config.yaml
model: "audio frame classifier"
beta1: 0.95
one_sided: false
Rows from block 3, named by matrix and row number. Rows with one number belong to one neuron. Each number is 128 + 32 x the weight over its row's rms, rounded and kept within 0 to 255. All counts start at 0. After the name is the row's rms in percent of the matrix's.
# fc1: MLP up (model.blocks.3.mlp.fc1.weight, 576x192), inputs 96-191
# fc2: MLP down (model.blocks.3.mlp.fc2.weight, 192x576, transposed), outputs 96-191
fc1.187 092 [ 93 166 125 139 127  61 108 108 107 138 141  51 161 102  85  92 117 136 108 185 158 132 138 128  75 123 135 111 137 175 104 146  90 151 155  92 126  90 118 122 126 119 148 139 136 198 127 100 120 122 117 100 127 165  77  94  91 174 136 171 132 153 111  93  81 131 154 114 174  84 156 118 129 147  84  98 151 177 120 116 124  71 106 176 162 136 126  60 130 139 138 141 132 139 187 114]
fc2.187 091 [143 174 155  84 100 125 198 116 115 108 157 121 151 153  99  72 177 136  99 128  68 168 136  88 113 182  71  71 115  94 173 116 124  87 120 114 145 148  57 113  93 176 112 109 141 102 129 124 137 110 121 116 125 171 151 165  73 119 138  87 170 106 103 106 134 117  65 139 152  96 112 106 130 136  93 122 141 142 173 151 162  96 184  94  93 183 130 120 104 115 144 122  85  91 138 137]
fc1.188 108 [113 158  98 147 117 132 188 182 178 125 125 134 128 171  82 178 148 127 106  77 114 126 111 120 132 110  96 154 110 148 172 112 115 205 117  88 142 122 128  92 123 179  84 158 163 159 166 160 101 156 198 137 133  79 132  86 117 178  76 162  72 104 120 109  99 120 131 157 116 117 136  97 104 176 161  99 126  88 141 126 120  65 127  80 116  96 114  72 129 114 142 118 136 129 182 112]
fc2.188 099 [108 102 111  87  40 108 122 163 116 139 167 110 151 117 125 106 109 124  96  99 173 152 178 145 160 136 136 161 103 118 143 159 192 163 107 123  98 145 105 122 149 123 127 159 149 164 146 157 140 114 163 121 129 122 118 107 112 128 114 116  93 164 143 116  84 164  87 136 148 159 123 122 173 208  89 136 146  59 112 132 157  95 101 158 150 111 162  91 133  75  60 170 170 181 142  96]
fc1.189 114 [141 156 121  81 129 107  89 106 168 118 182 124 162 146 120  93  84 141  64 114 144  96 146  59  92 118 154 140 150 138 127  95 110 159 173  83 130 118  62 107 123 148  86 121 135 126 171 155 138  70  98  74 118 139  88 167 173  66 148 148 165 122 116 153 145 136 113 150 163  98 151  97  85 114 169  99 128 113 171  82 115 131 227 211 114 144 134 159  79 154 133 112 140 123 129  98]
fc2.189 119 [119  97 143 221 111 139 159 113 154 156 164 144  76 136 116 132 177 113 142 160 140 208 118  86 135 162 161 126 104 167 127 147  99  85 143 129 131 134 190 108 170  95 112 123 162  91  98 121 181 113  97 128 107 156 176 113 168 121 175 144  99  77 117 128 148  86 161  91 109 136 152 146 150 150 126 152 137 151 102 114 111 140  94 186 216 172 106 103 174 191  43 139 169 116 129 120]
fc1.190 103 [161  99 146 112 117 157  93 166 140  82 120 140 109 127 129 146 194 165  97 169 113 164 132 111 101 115 152 131 166 127 197 143  90 153 131 158 166 113  77 117 137 113 145 175 164 219 111 114 116  92 142 109  94 130 162 101  33  44 106 127  88 156 147 188  75 123 116 149 114 114  65  95 155 159 107 118 137  77  89 152  89 103 167 163 190 162 134 158  71 156 101 176 162 123  79 138]
fc2.190 100 [120 169 128 185 132 150 189 101  65 122  84 111 157 181 114 102 151  67  85 135 195 149 169 128  97  86 180 155 118 126 130  47 118 118 118 131 106  99 231 188 127 122  73 121 153 136   0 127 156 150 131 109 162 120 146 150  90 132 121 124 117 147 110 158  88 157 116 193 109 163 142 124 180 171 118 122 177  91 130 177 158  70 166 143 144 108  84 179 137  82 180 155 137 117 120  87]
fc1.191 093 [127 169 200 132 169  88 152 129 131  97 129 105  96 110  81 185 226 176 144 132 100 142 126 136  78 125  56 128  73 111 139 155 103 192 207 176 100 155 120 126 154 153 123 118  99 115 191 108 102 144 157 154  87 128 104 121 105 127 158 105  77 107 109  89  97  80 120  99 128  88 137  95 139 128 161 124 151 114 140 121 114 128 117  67 145 144 131 133  97 168 144 134  86  96 163  32]
fc2.191 096 [112  59  93 114 143 132 137 140  86  74 139 136  80 113 143 123 149 144 147 154 155 135  90 112  82 134 148  77 114 118  84 123 159 155 113  63 137 104  81 156 132 133  94 107 108 134 118 142 102 138  71 158 133 160  86  94 119  87 141 179 115  59  78 167  85 156  88 151 151 156 126 107 135 110  78 125  99  91 152  76  74 153 130 142 133  73 198 111 133  96  84 135 150 175 159 156]
fc1.192 093 [ 84 142 135 126 178 144  81 128 100 137 178 154 193 117 110 131 155 119 149 114  97 116 133  98 105  96 133  81 104  56 117 120 178  57 178  92  97 137 124 152 135  84 157 143 127 208 142 109  61 155 176 205  57 101 107 137  98 141 123  72 136 122 112 114  76 120 129 148 140  75 192 164  92 156 118 109 123  90 145 137 116  91 188  83  97 121  98 110 124 107 147 164 104 128 133 110]
fc2.192 095 [159 193 104 169 229 115 145 147 155 126 183 166  81  89 172 137 115 113  41  88  92 143 160 179 126 108 153 170 119 133 114 128 109 101  88  82 148 168  53 102 140 156 136 165 143 131  94 148 161 147 132 145 117 139 192 155 129 145  95 167 117 128 113 134 107 174 107 130 115 192  77 155 102  81 126  79 137 159 153 110 134  92 141  98 136 149 116 120 184 112 156 126 136 105 165  93]
fc1.193 099 [ 92 156  75  64 121 119 117  92 119  94 148 118 181 140 141 118 125 169 153 153 119  75  88 145 134 106 129 115 101 106  86 177 185 126 133  90 174  60 100 135 149 138 147  99  91 111 104 112 127  89 115 161  94  97  57 124 108 215  95 165 105  49 104 113 171 157 181 186 126 112  78 135  97 131 170 154 106  66  97 101 130 107 140  84  57 131 117 165 101 136 151 110 127  85 154 177]
fc2.193 096 [ 89 120 105 119 116 153 116 167  85 168 151 115 102 139 142 107 145 147 177 143 131  87  84 105 165  97 119 154 172 207 108 186 197  98 103 122 136 148 151 189 182  78 109 110 132 153 114 139 126  53 172 151 152 201 105 142 156 130 144 126 119 178 143 126  89 105 141 111 166 141 155 154 162 181 164 123 117 105 154 159  77 181  79 177 130 190 181 113 170 129 160 124 117 177 160 103]
fc1.194 112 [123 117  19 124 103 117 120 159 115 150  65 153  97 132 139 127 154 154  84 148 195 154 133 106  89 137 118 138 147 150 180 128 137 125 104 172 126  95 135 183 147 137 106 198 112  48 111  99 111  93 103 122 165  98  93 145 113 131 174 203 160 130  90  97 150 143  94 103  96  90 123 136 142 180  87 150 168  99 103 113 153 101 181 125  60 117 139  93 212 138 138 109  76  89 164 177]
fc2.194 112 [125  90 123  96 120 107 134 183  63 172 121 122 147 185 125  57 161  89 112 159 158  95 110  80 199 215 126 116 121 142  93 183 149  97  54 202 121 135 181 118 135 168 157  98 117 122 156 128 120 136  96  76 197 153 131 213 162 126  93 106 133 107 137 124 113 100 124 161 190 156 121 102 178 114  92 134 104 125  94 164 155 146 163 162 115 132 139  54  89 171 160 130 108  99 184 103]
fc1.195 097 [137 144 156 133 129  80 106 159 137 150 160 161 101 139 117 112 173 165 175  61  86 148 113 168 129  92 163  87 162  98 159 134 126 238 152 157 162 121 134 122 137 209 118 146 121 114 128  67  98 127 165  79 136  97 124 172 140 117 173 121 122 111 121 144 179 149 163 197 139 177 125  98  99  89 121 102  91 122 151 174  98  99  83 111 143 126 137 141  83 121 164 138 188 131 130 113]
fc2.195 101 [101  84 131  89 141 160 120 125 145  93 148 123 208 122 144 146 206 112  77 172 152 153  73 106 141 139 101 167 164 137  80 152 121  98 129 110 162 122 158 116 108 168 159 173 107 144  75 130 165 111 126 175 161 135  97 179 115  98 133 146 145 159 140 157 151 151 182 147 104 168 138 133 185 148 121  61 183 152 125 112 113 155 116 141  89 140 111 128 122 109 138  68 148  57 187 126]
fc1.196 095 [148  62  77 141  91  79 104  99 127 114 140  94 129 135 158 138  93 131 118 133 118 105 138 150 114 133 153 173 188 110 178  89 148 163 110 142  55  84 152 109 170 134 166 108 203 117 108  93 131 135 131 135 216 135  81 127 173 105 137 108 147 114 164 129 131 183 155 106 131 162 153 103 157 116 134 125 131  90 120 190 168 115 126 104  79 128 185 171 114 104  80 159  66 132 106 175]
fc2.196 096 [ 74 106  95 135 148 117 146 121  95 112 191 112 188 146 116 117 142 182  78 149 174 138 153 124 100  94 146 119 108 180  67 140 132 131 178 160 146 168  94 201 120 138 173 108 105 185 162 131 123 166  98 120  92 127 114 162 141 164  97 113 148 149 137 142 131  96 101  79 167 165 135 125  64 132 171 128 128 127  95 139  22 109 135 148  92 107 100 143  98 179 144 121  67  48 112 148]
fc1.197 106 [159 133 128 171  88 160 115 115  80 125 176 174  94 109 127 147 174 109 100 138 148 130 150 157 124 158 180 153 102  58 136 155 111 160 159 169 138 136  90 153 129 147  94 156 108 144 137 135  86 132 172 140  74 172 105 175 112 129 166 133 159 182 135 169 121 119 154 133 137 142 118 117 100 147  95 144  92  88 157  98 125  87  63 180  63 124 127 128  95 110  66 170 195 148 174 109]
fc2.197 099 [136 171  91 124 114 127 165 159 148 147 135 115  95  72 125 148 151 122 129  97 150 134  97 122 135 130 115 148 120 116 128 183  83  77 143 120 119  79 168  80 175 100 144 150  47 112 119 155 126 133 130 132 119 135 166 122 131 134 123 128 105 121 106  73  77 155 164 112  84 136 118 162  83 117 163 168 121 141  77 158 146 135 184 142  71 106 157 225 113 109 132 179 145 172 146 145]
fc1.198 117 [127 200  76 138 100 145 162 133 122 147 113 134 115  87 142 101 201 114 103  63 163 139 150 133 143 108  70 148 132 132 138 107 116 141 111 152 132 129 149 111 105 113  95 127 152 180 121  70 131 125 113 179  96 196 108 109 153 132 114  97 137  81 190  90  87 106 169  91  99 128 157 123 110 170 122 117  91 113 103 206 116 211  91 133 124 112  83 140 216 115 127 135  82 141 184 156]
fc2.198 110 [147 159 164 132  90  89  60 116  68 102 165  77 141 171 118 156  97 101 181  66 138 109 127 146 108 116 160 144 142 158 107  93 136 110  82 102 114  89 153 183 100 116 133 150 184 133  99 131  84  85 104 156 101  97 137 140 151 164 127 127 161 181  78 149 105 151 165 127 127 148 125 138 118 133  86 172 153 112 118 120 185 124  39  62 150 141 130 130  85 121  86 133  96 150 133 128]
fc1.199 096 [164  84  99  86 114 162 159 108 155 129 132 125 101 118 147 196 161 173 140 143 128 101 111 155 114 105 100 165  31 150 207 180 162  54  72 163 116  90 104 120 107 109 175 133 161 126  91 153 154 114 146 154 151 120 104  89 121 162  96 110 120 150 124 103  92 119 177 132  71 114 113 116 132 153 143  85  96 139 117  84 126 141  98 149 154 148 115 173  98  43  72 147 123 135 135 146]
fc2.199 094 [124 144 139 156 127  68 124 156 170  97 155 112 125 142 106  95 133 100  72 129 122 113 136 139 132 144  95 168 125  86 138 114 229 133 152 143  59 135 125 202 134 176 144 109 133  59 147 159  92  97  93 184 150 126 111  64 116  89  61 156 112 123 148 156 142 139 154 129  96 109 149 120 142  90 142 122 135 181 125 137 135 145 154 151 117  93 154 116 231 127 164 123  87 150 136 100]
fc1.200 083 [ 84 151 148 109 178 122 138 109 141 134 174  99  88 138 148 166 133 148  54 164 103 190 109 120  69 137 126 194 137  91 117 144 111 191 164  93 138  78 140 131 124 145 114 150 130 141  76 119 154  97  93 125 165  54 112 130 169 190 189 136 134  94 149 160 133  36 143 107 125 142 100 148 140 158 103  61  85  55  79 145 138  95 121 116 190 140 120  67 111 154 143 129 166 139 106 101]
fc2.200 087 [128 174  37 132 103 165 117  52 179 129 184 119  84 156 130 100 111 131 133 124 146  60 150 170  94 139 134 134 126 183  98 112 174 113 144 132 106 110 129 173 125 118 118 140 105 178 155 174  85 148 175 171  88 170  81 115  98 157 111 166 128 102 126 116 116 140 136 110  98 125 135 121 201 169 168 140 161  79 164  68  85 101  85 129 125 153 162  82 122  89 134 177 103 155 115 150]
fc1.201 107 [125 130 116 107  85 119 142 145 135 119  41  91  86 121 163 208 197 149 152 158 169 164 168 120 109 116  87 173 130 196 125 142 135 196 129 144 127  64 139 118 139 152  61 154 122 127 131 108 137 141 142 176  76 106 166 144 142 112 102 163 142 160 136 104 124 192 149 149  83 115 117 180 185 108 109 105  58 132 137 114 152 101 174 108 119 143 138 160 111  75 102 133 140 194 137 135]
fc2.201 102 [191 143 126  61 150 152 150 137 132 123  87 189 114 132 161  97 169 113 124 111 135 118 129 103  80 140 113 125 162  97 145 122 111  86 183 169 136 162 153 126  82 172 124 127 143  94 107 151  85 127 111 108 116 153 142  93 126 119 107  78  56  89 139 125 192 153  88 181 239  67  84 143 113 150 120 143 125  65 164 122  85 110  91 161 147 148 153  91 131 121 129 120 140  75 147 111]
fc1.202 110 [105 102 166 136 127 172 128 113 162 144  81 100 164 121  83 162  98 122 108 152  93 112  99 133 109  40 152 151 120 134  69 157 143 137 137 157 139 175  84 125 107 116 200  74 110 123 157  74 149  11 116 148 145 123 117 153 136 152 150 132 179 131 140 143 115 108 156 139 122 172 111 132  72 113  79  55 166 105  83 121 166 167  68  57  79 117 109 153 123 154 182 102 124 143  85  96]
fc2.202 101 [187 155  71 175 135 118 181  90 111 128 124 129  96 157 111 112 143 149 167  91 119 130 149 143 165  96 146 132 143 112 117 114  99 129 138 113  78 150 157 133 133 170 143  71 169 145 195 102 127  61 158  77  95 150 121 205 105 148 124 105 121 178 120 113 183 145 124 125 161 107 125 146 138 126  90 120 141 126 163 143 103 124 106 147 133 120  72  91 121 171 159 141 157 146 132 147]
fc1.203 102 [166 162 117  92 125  63 139 132 124 183 143 101 139  99 143 104 139 146 135 122  89 150 162 175 144  85 103  95 175 101  91 134 120  96 129 141  71 136 163 168 188 110 143 111  93 120 148 160 139 133 140 101 151 119 125 118 101 236 131 202  99  87 189  59 148 133  98  97 120 136 101 144 111 158  92 104 146  92 145 150 151  91 120 115 120  80 139 170 233 109 144 158 150  80 120 101]
fc2.203 112 [ 94 112 101 186  73 113 129 108 101 117  82 215 169 218 163 105 116 137 193 118  95 111  99 167 120 121 115 130 130 100  99 126 163 180 150 165 166 109 142 164 115 122 135 132 132 144  71  79 158 146 151 138 178 100 186  79 104 139 154 116 148 143  80 141 124 199 130 144 169 135 114  88 147 159 107 154 121 131  62 106 133 103 105 174 131 121 147 122  86 177 164  89 114 137 128 152]